{"color_jitter": 0.1, "tokenizer": "char", "encoder_mlp_ratio": 4, "encoder_experts_per_token": 2, "text_encoder_mlp_ratio": 2, "text_encoder_dropout": 0.05, "beta2": 0.999}
Rows from block 5 of the image encoder, named by matrix and row number. Each number is 128 + 24 x the weight over its row's rms, rounded and kept within 0 to 255. All counts start at 0. Numbers have three digits each. After the name is the row's rms in percent of the matrix's.
# fc1: shared expert up (encoder.blocks.5.mlp.shared.fc1.weight, 768x384), inputs 55-109
fc1.488 129:118152185138139103146154092144106149159114136159131104104092131140138140122135162131131125130082137140117116158137097106121122136137160119112107151124135118134087089
fc1.489 152:164150101145118137127118109172153168141090201112102102133134134106117155180080127191076156095104176141119113134145141155145156132135161100117159126122112148087124160
fc1.490 080:118131126182097130120172146165097138138121164101124154121129168084071120137130102123092132134121113114124116123149134129150136132128140106177122141111100121134096145
fc1.491 098:114186159132093132095137102123094141145159105139147106137118132171176145150164134134146123160088103136135131155109134120104132129130095146132104134119108106127107104
fc1.492 105:129155170139082131081130060133146173126110139136128114129133120133147149150117108121126155144083132134175096137160122114089108071138131104131127144118143130114109120
fc1.493 096:104123153150112131113135097176124125153137137102124139161090142102132164124106146115130117120107162142109130141132122112118093080133112132148105176106139128111081133
fc1.494 071:110133125156102129107150111143159156134144144138167119134109154100052165167120114136122144136132119100111124196133153156133161121135140093147106154105092164137110144
fc1.495 111:131102143168098131110135118128146124135109142137116158127125124129112116121130094094112112120136156137169106156162120129094123085153131063180108145114127115123110125
fc1.496 104:114148141120078190091132159118127109109152151120118148116158114122132140106136111080088113139119121131157088106159148103129134106148107109123120152127125145093125144
fc1.497 080:112169155129095149071138096143138132101134131141128123132128122126138168152093144083120128134093164125165068139160130138145077090172130115102144141100107134125121107
fc1.498 091:149135131171096125142151139124195158133124128121140133112109120115151120153161132101078109099131088157121076108147137097084139120149144075154138136123150141078117129
fc1.499 104:113185166143106103089132101120092163139146142140166135131115123162166159150108131122121123159086116123135119180144130101101106133137156148099116148133130108115056129
fc1.500 090:151137139139085132094122070135094122159165130137160133091136156136138120117158135109129133151113134129155097117122114116128115139136129126140104142112083134145115101
fc1.501 084:166153148100098109125144145170090131158125143144140138126099124110132143150140132124106097177102147169114142106154144121108130118094124149149127147106160096142076126
fc1.502 071:108152150130106155092121131160149130142120177106118129113133120093086106112108101102083152157087117139160073134153129133120155073118136131139159175079132135148095147
fc1.503 063:104120155128112132119148137162134087143138132105119138129112148071148114138094138119074102141104137144142115115135110090133086092153117163153144170098115111096101119
fc1.504 109:128132152151101133104122125141129143132136176112116148111177142111112118103154109129066105115119135093095055145154134115111087093132118090142164154101105163113131110
fc1.505 112:093167153130119099124135125146137100113164126083112134167146153093083071109162131119110114163123089132111112107114141159113164126127124171155149175107094157104134102
fc1.506 082:083124180105111116139139118166128155105119139136142137112079164092129142106126126199111146126103111154119125158165113120134126100140125125143106179074142155112097124
fc1.507 068:119134137155112129108138122165132117152112164105153131120137151098101146131113147115107119158090163159136090148151156110110153083103121139156128155087092134146123137
fc1.508 065:101148137128101137099135133174137101128135161129104140131096132108130112155097152136091119142071125119124119115162127118163102114118127102125146171099108127114123136
fc1.509 085:130131174157111105144150089161110164136140159122095143122090160122128072134126145151094139133109124148118112134118103124134153095088104114142106169093148099114098129
fc1.510 073:095130156143099140098172154153128167149121179139132138141099136125076122140113109101094123132105078107137109142141143107142142101126130109170137154090113138119107130
fc1.511 076:092159151113106105103122111189106117128145116112116124182105138091111133099153130127102128135103144121089112128112169116135143104118106135119100165082127102109131138
fc1.512 099:060156180153092115086154122121059153106161155115130129138098126157141151111174102112108126128103079121124101116145144153114133068147107130127114163109125121111106116
fc1.513 150:081127162118133083134141072165152192119156128144167146159097140090127138115141099148128131106120093101097118132138138124102133118132141093135126179087170171093124118
fc1.514 112:083151174160118119142130108155176137111115128129104131174094142116119073133158150102103112131112086154106105110146178128077114111128090161129147168126123138063118105
fc1.515 096:101129160166123102105158100157139139120145131126134149126073175086116101128145152154095110168122105168127105161128094122077119090127115113158107178092122138116100105
fc1.516 078:114139148174105117123156141134139154149115154085156139133066155104072139126123119116135118117132134162127129121157161125084135109110134115168112160115132141102118150
fc1.517 082:116180140136080101102110120150148121112113149106118145128114149102152126147161163137080131134092132128102110135158123126096093099147097097123151162078110135091135114
fc1.518 076:110128131116077113084135113134173116142132166099130126146110156082084142124144148096110129181096117135105124176120145106127136107100144121155121158085134149150110141
fc1.519 081:109135139107129132118144120177112098070141130120133138120120153114131124131125178088090144143124142136104120143127124121094124095134119133132150193077141164160095128
fc1.520 092:101129140143100115100164099105103134141137127095173141125156130149135146135138152145094120159118134133093113138136124121117118126101117138140116151107107160105092127
fc1.521 078:130126127073116159117144139139116154116109155136149133130095142115077158116137147122115106128101134107131134109151121094143125130080144129131120153120125132122107180
fc1.522 108:075161148145080107087137110109081156144136131144170113138102111136141139165142097115139155130096104102127136169146129128107145111129120127138109133136113118129080117
fc1.523 124:117144130121132178116120133111101120074103130159114140106120113151149184148073117144095101146099154167148118100105151105111130118117089166107102136136128104160076150
fc1.524 127:108142170116132136094172141139106099125125131130126127155118140129084113149121158053117085134145130155157131118148137095130092123142086145135114151132109112147128121
fc1.525 103:082146147137126128099135117148149156197153166127116110159135189106091136144165140126117122148123126130128107151117138113142159105089122111134120141107110095155128152
fc1.526 108:116128141136122111153169144136111158107108140141141134178099135130151132149143130116074108120108128168113095100132141131092129117109118164129139155138163109109105147
fc1.527 076:136143165157114111121151080162145146126138129123138134125102173095144112119113149105103126094106117107092119137138138129149137100120142117155139170089112166095093163
fc1.528 086:166123147128094114105165120124135139147113123123137146097083131118160137128123124145104105147103126131119144156134152086129128129103123115131127155108139127122118126
fc1.529 063:093142153147102104095147098157160119117122139114101142119123179087095124148130141143090124160104124163112110144141129104113127109135120097144118177087128132108095114
fc1.530 056:115125151109096122103146128159144155140129130112115127154119136093119123123151145110081124138102107130135107098157148116136139102091117110136118176084112141116135132
fc1.531 059:115155171157103113132140126174147114154123153146124152125104138096095115160098152102093111133097114141142094109156118130103122114144122111164146179080126145132117131
fc1.532 141:099143138100113093108110083160121125117153114085106139157123171059120067101182136147140143189133104136106147153111128121128140124103102171133102166077154117127131091
fc1.533 120:107123155120081138115129153167117135137187170089138202105144126093132122107117093117111124133097141110123088134167112137127134083141128103135145179040127175118105135
fc1.534 124:128119144079122183089145144139077092109114161123106133104133136123120124089109155104108101153114171131136123079141092077145139118099150165151109159119122111109130196
fc1.535 084:075144178117113112122144099161135144106147142125135132152092149082106136137128115131102119106109131114104103190122131080104124116141124102138130187076138157107097108
fc1.536 079:105131143124091137127180122147132138140158159140142126132125151126090165121127130086136116114101133090110095131147133111154161084125130144147119162093121107146099130
fc1.537 060:106177142134118129101135107127150143134109138130143130092142132107121131129159161106083106130115106101134115118147112118153111132095120094155116128115115124137136133
fc1.538 053:135125132112093171093161115153137129158135156112125130121117154066088132140126148108071135146116120152143075124141131124120121100125099115153128185090109116157136131
fc1.539 108:080129172106127092134131085150168186101149144126149129183115187094116092100181089147125125133117052114123115122113144119107122116102122139144144163092170141096122097
fc1.540 148:097164116145132135150136135156133132098130138142138111147100157132118148160118120107117145115122103081135134119114108124097158136148150127119134122134110137107072139
fc1.541 063:119119154148104130117127117165134142172112164118134112147106167091074134112147161129086112163110171128134126134135149100117125116082113126134135144108110101129120133
fc1.542 110:102149172137167080129152129149123141109138133124118130131105113112138145145146147130078114098122117106086127161127103094114093116104125136135140141113135112077083162
fc1.543 095:095138142123095162106187167115109124132121144156116139118116138129103122142127161103080112157129125174165103072133135090115113128132125140137124151129135097132130144
fc1.544 097:130147167123106083103139111151088121102149119130134119111147128120155112139132150121109109135108087110111139132136153103134124117108119147135108164118139132133107141
fc1.545 095:082154155134079133099112097150109139134105126155116118108124112119114136155119135117123126137096116137123112112139126120114110095112115105102131148110125132097065119
fc1.546 071:108120157152112121109151104153102139132150144138144157129075131067130120107118130141108146130095119135107106136171133122121156090127148125137125171082153146154075122
fc1.547 067:097148162149102120103158155155135114154149151136113122139098164083104113143137163081090115138103132111121118138151102116155090106141117106158146191096101130143117100
fc1.548 072:134109150111080141090154144161131110124117162118128121136127140109108102140141171064136083139108150130136077086153154104116117104115123121148121151087100121119119118
fc1.549 062:095142162140104126115149106136146101142130144144139153102116130109105141166116145114100129145089103103114097148146134120113122103112113106120155175100135149166111158
fc1.550 183:115112132079123163086167172137091129130128152098151138109113137111093139101143140098123106151114154137136118073118133065139151122090153135163115134113114140127128202
fc1.551 083:113151157161105138095140123136124156180141139178101131113097129111082149125114132125122131163099102107166100119151113129128121095149138121136107149075109145122112115
fc1.552 092:141167129150151138101130113121164127148145101132109145125144126105135179124101122119108129118116156137121117104148118107136078080149145116132159132104127135123136122
fc1.553 057:112143168135129132116149107147140134146187125129144169097110158113100142123145118108106096162090114123128105138133165114119132125148103100180131171087114146114132134
fc1.554 111:131158145139124124111147114168129080155131124120117111119121131118117107104151219100098132162107137132122130150128131120066126144096130137107119156105110100128111098
fc1.555 059:108135152113123140133141123159144125139120180143134109115107142098078139117117133111084138126109105137124081129151114123089119091152126108122130158082116142118096120
fc1.556 118:078163144122096126085112126125125107084126132135101134121143118118140114143128133113105131153109099150099104115134145109092144103123111175119123138115097124112092123
fc1.557 075:130147159129133131117143126110160142136135139159144123109118122113129130136108200114100121163118109176131054108159119100110155099108140142116159162110144159155117105
fc1.558 095:112126163130135116152153129146133124125123150122111128168111163121119083136166139099089117152124102148108100108128106073107137105111110162146134168109119113117109112
fc1.559 115:083117159128098153110138146150099122123170159114150161108127132103143121122135088100110125163108095110144122131189119108109135099148113094172135160082134166127115133
fc1.560 101:098144152138122124068162101160143089146138116118126106140098135124163104127151175098133101167102120111131127150138117080097149112119115159119111153119108098153089125
fc1.561 100:132137127140106121124143118112138126152132154133135135126146121125092128132129120126063126128117116148130071171130163127141111132113118118166158174112141109154107117
fc1.562 101:120159143136108125101110085191146094122129162113122114110120114060120130156101147105051140120083148093101115160150124128117122108152134127116127172084122139094129163
fc1.563 065:124152136124095132114130135126110103136093138164120125101143143141114107156110134119105100144119099136145123131155113143138102138160161118156132147104100126122133112
fc1.564 068:135172133128099146111134131150114114126111172112137155114133153105116170126092118151086123123107156121140118124159114134150147125106136141182096165097149119180105170
fc1.565 074:131120133170099131106125149153144128132121132154109135112119159090122125149084134130088108174099135116138087112155113152122155121133150139166148165080101141160108153
fc1.566 082:137115106119100136107154119132110151166128155112144094104145139137118129145140140121088108118127145140091080121113114106120142121120126140118155173092102145105142141
fc1.567 096:144141133119143105135118132164135132101099131092133165141077143111157152122108136155108116125135132146113138123139118110107135120102160172126105146104149100129079161
fc1.568 100:123142124184120133115159165157138119150143184113138102161123184093096127148124169077102126163122138132118078143120146119133106137095116134162135154092099135125131111
fc1.569 176:146112131119117112103094109132128137162135147091141134103135126102134147115132152148141105156124153175114125135134129124138108100111107142139109157100163115151167111
fc1.570 090:107121147129095122089130140154116132138177160097156168124134149080113132122118109112111109140105156108121079126152134130120122105149123108139139209051135175108087132
fc1.571 117:128145139139108123141177136115155113094135132164134130168110110123130117149137151061126098134105094168142106097150168128113129119118111151086128124133129118156123083
fc1.572 092:091203168144103111076152120116148127171159113138151114148080134157189100170152130113147116153109062131133168149110150080104137124151102143140114133135116105127097111
fc1.573 116:112138139119115101117136122141140091099121139134125112182103126121154128169130157079109126138110140154095118181140167141122109118141117151126146163105145114131133066
fc1.574 112:148122119098118119118129106136127116107140125059086127157120163068154050093159177090107102185125132133121133071123113103129143132080145157121138156113115152099148123
fc1.575 163:111139187146135124133175168152105119138119137148106135117088152138144109136141148092106118145103090147129115147146151121108103135142160112104130144125113124117108078
fc1.576 096:134130112095110133096127103164090138113136165088122146139149186072127123136095129151098124132130153098116116121122141127184153133126137117154125158087098166130119146
fc1.577 082:088155147117111111074137102153134135154134142090141133111112137052098138113166136123098163120108152157106098142167137139103136073139118109142113176071136138100146139
fc1.578 117:126148149117079137113164103139118165123094172097118123117134136106102141125132115148117131129100136139107093134155141159143140108112126110174097145108133117149145144
fc1.579 103:136102166134126121142175146124107119154124105123101143133078134122141126136128133099119102112111135138136100093141097093100132119109121102145152169110129110148110120
fc1.580 055:127131148126114129111149118156151134133136158123126124107102145085128101135142173152079123142121113143107112102149121116119131095124142118133134148094091155137130130
fc1.581 134:121142129186119093113121143122145103111112131110100119155123130130136123155135138126088128130123129191115097173121127131073090124141108155151140150140107105089116087
fc1.582 073:119122137157098111122160114123140143118117174086103154135106154090096119126144155174071110138143119141120157131157122134137099102078117129152131153101130119113094128
fc1.583 075:101150170145091126114155136160108154112156157129125145112121152132099157106111110140083131112082111103100093161185113091175124108137163079137117177087151154113090137
fc1.584 100:128147142135097130094125163124137118122113156136112114139138141117119121165129147092098111174107102188104093110154176131092158116151162148144154153118113113093119125
fc1.585 117:074138160147106100120130089181152184126155136105124140167118170089118109105173091174125121121128075103109145150118143084138111111097096094128135155083138134062124106
fc1.586 084:131146149139129155092118123137090142145159134124145112137154126139108161114131140105136099112097148125112062094127100137113125122138120137124159171114088128125090100
fc1.587 083:118119159137099141117152091128130123167117133151125124116086129132126130144093141141109098132097119153130116154155138126117107110119161111119113171118147118104093152
fc1.588 118:094159143131116109138129119150138089101141132099126123165131151087094043111175130122094109171148072143120109096120140135119163127129121156137145168104096161090136099
fc1.589 093:121125164116124117123160082127162133154156142144142124144116123119101133142150156117058107129127137157119087130118135120119139078110129128132118164100149127138120154
fc1.590 076:089160159159096108109172172164112148121138170152126126135096152104129147140117142102098122123088077083085113150164140119123145112138172114121124176091130131126071121
fc1.591 097:072144182105112112131162098146167153109160137128138141142082141090133107150122114129127107118118091154105116132130136094117132098116123130115171190078153161100129131
fc1.592 085:118145125140130133121133130143142095114120161100108133140103110097068133152126116123090096141132139186121107172139165144124139120129081117151128161093131114123124127
fc1.593 133:129164120089096102101116120157086104108132122128093129121120130104135105119171151110143133210120111145113157141110136107131136125047112170128083139093130082161141099
fc1.594 090:143168152144122114128156132151131078090138118105113115076116137102163113143117138154063119180108112147133104128136105109089112125103101132145129154116104134152124110
fc1.595 155:084142145126093088104104114167125149130152143110110130141126162082123093129169125155130137192117078119111141160112128112145135114059111155134119133054127095150131092
fc1.596 115:115144160103134150097153148124080099135094122150096119134112118130085127127124166057131065142155130158165141119159127126150094135141091146111116154130116113154144139
fc1.597 113:093144133132119125114157150123161137143090144139138141110121109147109150158155090137090133123114138194126073157143170128127130110142096138153123161146153121127121160
fc1.598 106:099136161135132129123152125138120109110144140126084143066129134102115161141125163128072094159115098167126091127133158133109067117121117127102127156121094139089132138
fc1.599 113:098153143147118121101128140152162097176108146158122098123124135145123097123137176104098139166083121130114084166109139104068168152118141131116158165119099103159106112
fc1.600 106:077181186142096112095128118118120136150129138143120122129117121159150123157125134131109126138086101114114135169125139118116146143142124124111125138128107119100060105
fc1.601 103:093166129124139134126130122129142089104139107088090138157135134124071036110163132113086105162146087145125125098120142129130158125130112174146136155124091133069141132
fc1.602 106:113200126129106122112127106119152149133108129150143112159094101176170130149149112133123137147096091139119154159109150100095128135118116126127121119143134095105080124
fc1.603 125:148130126129118141124150160126137102117107146158135120091101126148139184158087122139115118135113117126115133131129145123139135142123139113145131124134109124155084148
fc1.604 117:125181123098144092139111085127123165100126121147147113175097115107083161107136147133119146100129141105095137121102122111110123126117168113124108145125175145141129111
fc1.605 086:112110150153113139095139072150122143120160150140131157137091138111125166160118084100111111126087152076155125145148078145096128117143167086135122148105142154167092147
fc1.606 111:103157167118091133109138100121120163113140144140137108126126106127145167139147109127101132112095117147134080138153142146102136075159122114112123149129117126102134125
fc1.607 061:121172167150102128100160109171123157131130154093123145144114176107104131135150139119091141150111106119113100122174130116119119104135102117155125146072113138112113130
fc1.608 093:072161149154095134067183139120097139160176162147116108130122124142079142136170102079118133160128090109162102131118151160175117123118103114143125159101096097155156103
fc1.609 071:128142144133079129120150130154167128147111135064139164128125152090129081126118103099116114114107121128109123113147149125116149124130113102147144146106139158091167152
fc1.610 103:121108153123130153131140145173127132152096149123095136123062161127105145132116155100091115128125119131134134166160149131112124120124148097117126153121098142090115143
fc1.611 145:147162125135131111108159127115137081162087138130133118135096130126091144172116165087117107112144157150138127141121108114139094134125136113130106125130122102144109177
fc1.612 083:069160182135115120119177128150158162121120160121126124146068146098127132137146143108097123124115094125087125130144131107134119091134144091112148133093132146077135122
fc1.613 064:111139156156116112100161112174106126139159155138142149135100153097099102107150164110102112144080128123127108120141115120112122119105125134132107155087104146142094133
fc1.614 098:135169110155104135073133127115145155139172134133163139129127133116130164165103120077123147103092122103140094132139144148126098098125147099109155144118109156124130120
fc1.615 079:117134167123104137118145158173144155113126174145110139121118153107067124133119158095074096122087099123130070126165142120129119096122123124140157173102115136139127123
fc1.616 072:082120161141092101104147120170118139152145149128130131139074164092122125098155155125117101134108127147110112099149129105131122102083113127148123171064132122128117120
fc1.617 095:141127131156095121124122123134144112143143141124111142086155131129124107101121184126092135126120127134105082109141079111112137112136160111113201176103097154146105095
fc1.618 109:120125176130112110083146103132108124145128107137120137133097114122151146125078140125132121122102139130120104169160106111131111125116173141127112178117160118122074141
fc1.619 174:164084109126116124133127102122152159152137114091096148097137128078119128119183156127126087162131130116113150121120114137164148114109119105121143132120121118135165114
fc1.620 111:095164136121105133094137108103144088084111112154120119143116091171163105159111110134136102170121105156112165140115146120101134140128081155137113121159097100114084117
fc1.621 111:145133151097109119109128158157096095110117151118115139143094166125113109158168138116127117173131101155132137122121169091155145133131076148138128172104152104135126119
fc1.622 106:081158162175104107115122125145160120106124138129104137129129101125145124136115140115122121143115122134122129177155137114083084080118106126124118147111122137099080107
fc1.623 052:113133146152074124102114111171106109129146168124128159124129136127111121177117107150097135148106155127109100134147135132117117111132150110190142157101124155129105141
fc1.624 084:130117151120089150129156118114144132101112154156127112103120112115112147160099115137086108142104149178133072122127153119091167110113118151170131154112156100129115138
fc1.625 085:147123144170108131110139108148141142152117146129112146128144130127135103135129106092107102152140130130115092139120149129105137082135118083180106147119127107117139124
fc1.626 067:161125155128135131121163080139103094123123135118142149114118154111147169111069164116107155098123157134126131162160137131115096121144138154109115147100160154130087128
fc1.627 091:103166151112131120103140093155094146171126192114127133115141178112116160108120115148113102159115142142127076152135086150127168101090141151137122140101108120176083158
fc1.628 124:129144175102118117142155147179108118115159152128140130151107194108136152166080120117087160117118149116139109111133147148090148139140143124120157144113133157114073144
fc1.629 077:100158152169109131126135146150129107096123160126104132088123156104122139126118116133099138162128122115113075170153108111133119111123130128146144153082094134134107144
fc1.630 099:126123143126096108115158136129124114114133140147134147110119142125150159143113133131086103151098135158131125161148135081123101115131100144129115153112152103131106115
fc1.631 114:104154168137124092137135102157127127099161130095117135158127179071111059111166118147096114150147083103115119113118123140143152119111142137154135196101125155098124106
fc1.632 087:137129143164099122138163098133141121134156143135132124100114149123122115162142127142096111140090135141115088180107163116108141119119109092172122142124117156120141136
fc1.633 143:126140134140089108139116128147158093175104154148114116127089138105089117158144127118118139141119122134098138167155181157125115141129124142131147140105108139094142142
fc1.634 092:119145127140087132090117121184139102115107172091118140150143151081110108157127089113097129164092157118127114128145131132132140117157119115158157175081092171118119126
fc1.635 078:061172164117099110115140121156170108110114155109105127120095140107156123120116181117098128146107102184102104112122115108107071108124126140124113169118097111085124123
fc1.636 065:150133144092105146128108105151130114093133133128116121142145141080098134119127158117127122140106131145122114093130140113090121101102087146125110169094117126142139128
fc1.637 066:120147147148129108123129109141105157139113156130158158111155135117136104132124137157096098127102126121084098136126140126132122119092163122138131142094127142116108160
fc1.638 170:106122139116082151113100126159147120113142152117140148099152125135141117115129052158132124181092093128157122141140089112152153130122114107169157130104113149137124114
fc1.639 105:062158157135077111120130129176177144143138136119113127133120119106124132133172120140117136110092085099095120122125169116118138102112117081117133155106119122082127116
fc1.640 127:141129124124105089115097058147151160153126133109095112108123128090136153160124153139132112133133137167116127157136171146149124105121114105109137171093136124121166126
fc1.641 064:112158170142071140091159124164108121120130153137131129124120154112128145157125160118099124124073109122123106093151142117142107085115109152127118180104121114141104113
fc1.642 069:109149126155119136096154104142107065173147143103146127110115141086129143131122180110104114167104147131137122110127096127131123098100120119140124175107114140127124159
fc1.643 075:095135147159101119119135103164123165136148145125142139131114152101127133123132110168102139142100123131101136144134143116137144090129132120145106169092143152123092137
fc1.644 099:112161140103108137092124145134091105080116141106125142128143127119128123133127139120085105133096127156126117092144165080116095102119088147140123138119135135109093143
fc1.645 105:090161165107119119119141143156101140132123156143128142098127136100079148087120127164093160100087175122097062141161126141129140073128136120144123160107136124098089146
fc1.646 095:139126145095084118121136127133061135108109148108108130119119128107101142096134108150090123136096129157146116127152128075117132092108103142153098136129121108114071153
fc1.647 114:099137147120120123133138079154122161149162144126146158118106143068132119107135119151131120116102117116109121129154141122129129089119147086126132181075142164105108134
fc1.648 127:084147172166126109131139061166179138119153124091132129150131171090096071101146116168111112127130103116114103141109136110101125098142124122147127203089119145088136104
fc1.649 080:144159153153113116110167155162112156110111176148130122143106171107104119177130128126067116157106083134118097087152130124089179129138157096130120160113103138146075155
fc1.650 063:134136155137115126096138074149145149112139163128099138101105155106118142138153123150093117150116120142115060154100133119112165118115096124133142180103116129140102128
fc1.651 108:122133151134123113130146173159183179172073150139146139104095111121120118140152138125097096157119106138094155110138154083145165111086141105134163150125147128122122136
fc1.652 063:110141138137120132122160144158114166140115162138141140118080159117066155159097101114111130160093160103146118131144157128148124136123123107171129146104103147147095152
fc1.653 088:118128183133096145092119116157144078108123167152117120100116150111069125148114116100115105153105125156116064155144133113102139122151122167126141175103104141124154113
fc1.654 159:121126144159089133105118105146099120170151124143103155122139125131127106128143124081125141140119125127142114122142138137123100092149117090167112146112102104134131086
fc1.655 066:124148126136106127114148147170114127134139153086140171132094146073123161118102100129102125111106147125122120087159141137113136104145111115153153184087143158113117146
fc1.656 097:111172157129133130101146119152106130133145129135140112128140125116128156149148167069103137091105162138113067129151132159133102125182140129119140127126083154113148113
fc1.657 107:140112122159121125126137127127156127127120163082144139148108137083126140118114152111102119143137152159129095100171106104093113106101135141141127159106140113162108125
fc1.658 121:115130139137103133104123113172154106097111165101090145102145126075099129155124134113035121124073146096126083148153146128125136115148138117132140159101127139121123165
fc1.659 090:112153135107113150141126155142091098129118131114093161108142130110158138111128112150074108155115133148123103139167133123143109078130106156139131159103147114133110153
fc1.660 126:071162181137131112139136112162177171091132141145124129151110142085073119121155127119085120137120085095094083146144137123111138100144139117139138162103137165110125114
fc1.661 112:086173134129077133095103099130138088090115135144120105136160136133134123153121127088110135160101098152137113108127170145102144117149102161115111142129093111123113097
fc1.662 102:087141138087087143105151105121130131129148150081114122125131146046098112117134164093088146142101142113133136107143162145121134086118137109070169154106140154105164144
fc1.663 073:109114178156112129110152118169125122141152169119132127110110152122116116097118148118099111184105116169130089131142108114109106104071123139157125165078129131154113130
fc1.664 096:128115168120124151092173146151100110150165185127145139115099141103121104129145155099122102128121124140125085087136125110142157114087164141166119162104129110124111202
fc1.665 066:105106148134114113123145123150078150132146174112157174146126151090115148111150099137093098121125148118121096135124146143164144098119126132146114158100128136129121161
fc1.666 120:121145164111132118122130104134107132174112141141141133168120131123058155118170138087109124141130144160131102172153147122114113124139101157129120146105164124156125117
fc1.667 131:110135134109125086124132090152137154124157135083163137164101170072118122108145134136129115114145120134119121100116138081112102122090112144136131160089156157114113126
fc1.668 058:113132137125090101107147132138125135121117173133126145117085145067135126154138118130098104130099102089096120139129127117107148122132134124130135168096142155116099143
fc1.669 083:114167197142099117106143169150123116123126137117125132130133118107140097157140134057122113170122096185133072124170135134121144119144125124149135169097118101132130126
fc1.670 072:087171172147133137118175152168090140138159159142126147143104157105125144140117125128104126118088122117112083142127129153173136110126129093154157188086130143125118118
fc1.671 102:122131156124117108102127120164125166165151154134151150136101154075117135124153110117127121105125128091126127137141155124143110104113132083145094164107161148089118132
fc1.672 071:105134137125071146107110073150157122177135159109130130089103153112099120148132132137115151179097126181136102139120171131100123118143085122131109139120126127137120112
fc1.673 068:092143162128103120127165108163185149111136148121125105140107142057137114140176149106095129138106116143097106141141135141114125089134085150139147191088124138109106110
fc1.674 119:145152142161126173114124098136159171123106121141111128122151128127127143104117127127113139124120172130196069101132128111107105088149118073127111129110105121130121116
fc1.675 070:110102143121112117121154134141113151122123148155126123092079163088151101153107107177126113145099100127118138149164163092123134109147132130126113175081167139068074130
fc1.676 129:072120160133118116119152102149148178142151138124137148120123148104113121105143089169116113112112099108108123147139127119106132109125134077132144189074154157075122140
fc1.677 069:117149153171096141104163105150155144127150163134102120092108140101089123160116163145106126156091110152131085131106142123126094111122111117141117145097098129090113128
fc1.678 115:103164150117152131143179146141165108106152136139088112134127158139102092133127159119105136115138071090122118100117148097127192120125128151113170123131079138112098125
fc1.679 154:127111145059145176093166173130077119121136141103146134098126137115093135099126143111114095140116173143147108053131104076143141116101137151157128140121116159128135197
fc1.680 100:120165168127139088121145087158121118102116107150119114116122108132123148158125151104113130092103132104101134143149121120136108123115136104126110172110134140113104142
fc1.681 105:076152179092113112143161103159163170103146141151141126164068144084088133131158137130114118110108119114091106109162122120112107105117136128122137167107148167101120135
fc1.682 090:132161141121109118099151120147124140159110180089133156113158140115115130153122108111107155146122103156118072159150144140143157116125134101152128139086121133143127156
fc1.683 107:173139133133132114124132144152184087126114117131119134065104155113136138135166154094070107114147110142122145147124138127104119117137125115144116144115105130126139154
fc1.684 086:084159155106073122112145132154134112132095140115100133141092151119167114099112180123100113168108122169110107087156105095108065111113124135112132147115108108075116161
fc1.685 116:091141146132125140134133097143134131138119148135128126118121128118122138101168130141102125121086125153106065127126138143144120076117109132119123147124161116111106098
fc1.686 068:095177167158093116096152132174141166125143147115119113155081137098102154160138090150072122161101074095137094134152129141115119112167156084124172173102147144116088101
fc1.687 087:118162132151136124108153150161137115100148136130144127114091121093150147148122173086090113105130131106099150142159159134126084098149127104126098169117134120109109129
fc1.688 069:109169134146099122111140136166166151122123160120130143132125154132093143132130123144108114136109100113101106153150096096115134129130124112155142158112124144122089119
fc1.689 074:112166150097118115131161148132171134113111104170135116104093151121126122160156134081091116148108129129116105114137120088120142113107131109129144164098110123172095135
fc1.690 088:136186148113114138072110124126105134145150131139130102137121122159169117122149134129138122203069102122156132113117143130104149127127102152111120132107113096159127101
fc1.691 081:091146145129091145096162156176132116162154169124118129087110136102130140161150151119099096158121097115137125117110161098157142130125113121134132153117105103129147147
fc1.692 075:109149159150136115111145124157127147165109154153141127113076120089101135171125117137089123142099115116134103167155135146118174110123135108151138149099140148127091139
fc1.693 147:093157165145149097142135089133170144139161125116156137149114139084099128115153122126105128115149124142104093163144132147087101103161135118136138181112149168155125095
fc1.694 062:086126123158100160120167151143117113151117179118116153111117128068086118097149167100136142160111141125127118140170109121092101097122110130146115163065124109145135150
fc1.695 103:110122170117084134110116120158123121129129151123124162099131112101116127112124078124113118148073130132130079163178126134130135091143122108177160158094112180128131140
fc1.696 108:105171154105110131102138159165089162128120161139140162115100147112143156151115094142124149138111110125082153154164148131143151113147143087164107152091148142103083150
fc1.697 080:093126146135092143082127092125131169136172138098123155122094159104154125100139112152118133163095087127124129167133110082096145087121112112170127176090162146107106108
fc1.698 076:124112111113095143115135100126162154109150176156117134106140123117116167150137142092085113138106122116126081099146126137113140099123142092135139178072133152161119126
fc1.699 064:103131144139086118118150140187092123165131167148113154116107134071116122123123129129102127171112118102142106129181128108129155051102119108125144146069114126168130108
fc1.700 084:093115161109101119138120104189172098138138185121146153126106145093124151105143132140091119148083086133087121134153128127080141114084158129120129137130135159130118140
fc1.701 106:090140154116119125121140096161150126140130127140133141088089140121130120131127139143102126126091114088108139136126078098114136140089159091120114148118151136120108144
fc1.702 107:095163158115099136113121142134136096104154140100103147149146139096131108120123141125110132148089123146118121075130147099120106102111123129144129159105135142113108152
fc1.703 081:122120153121064137095148097167110132168123182080121146115135156061094108092135133142109128145113142149109102144163142124129136098128113081160124137066106169114133137
fc1.704 124:109118140127082140093120148169145113138164182085142198096125122067122123129128115099091115135103141137127079152158121132128127087137117096139147169056110148125109148
fc1.705 067:125154167103095136123107129170137124123169168117111146110122151122108116143100114141056138143099127152114091134129130136136119107130105133142137175093130139122116138
fc1.706 124:115161132125133132121148103114110087159102127142125106096094129122096144143113189104125164109112159142175115150132111118132075125115147128108091146125133100146123140
fc1.707 174:151138143089098105098124096166118103117131118132126153077127140128151125130131144143117130162082121119115146151120097102108138171065154133119114155096171130136118113
fc1.708 096:096122164115100109117144114142120138179173130134124171126092142094129135096142118160120117139119123109121133141135124092118123120136117094151101156100147147105087109
fc1.709 078:152176149139116108116113107129117157157131170125117143142143150101087140108096121145097110144111171120120104139125086127130153112105155125144140146102146106180082144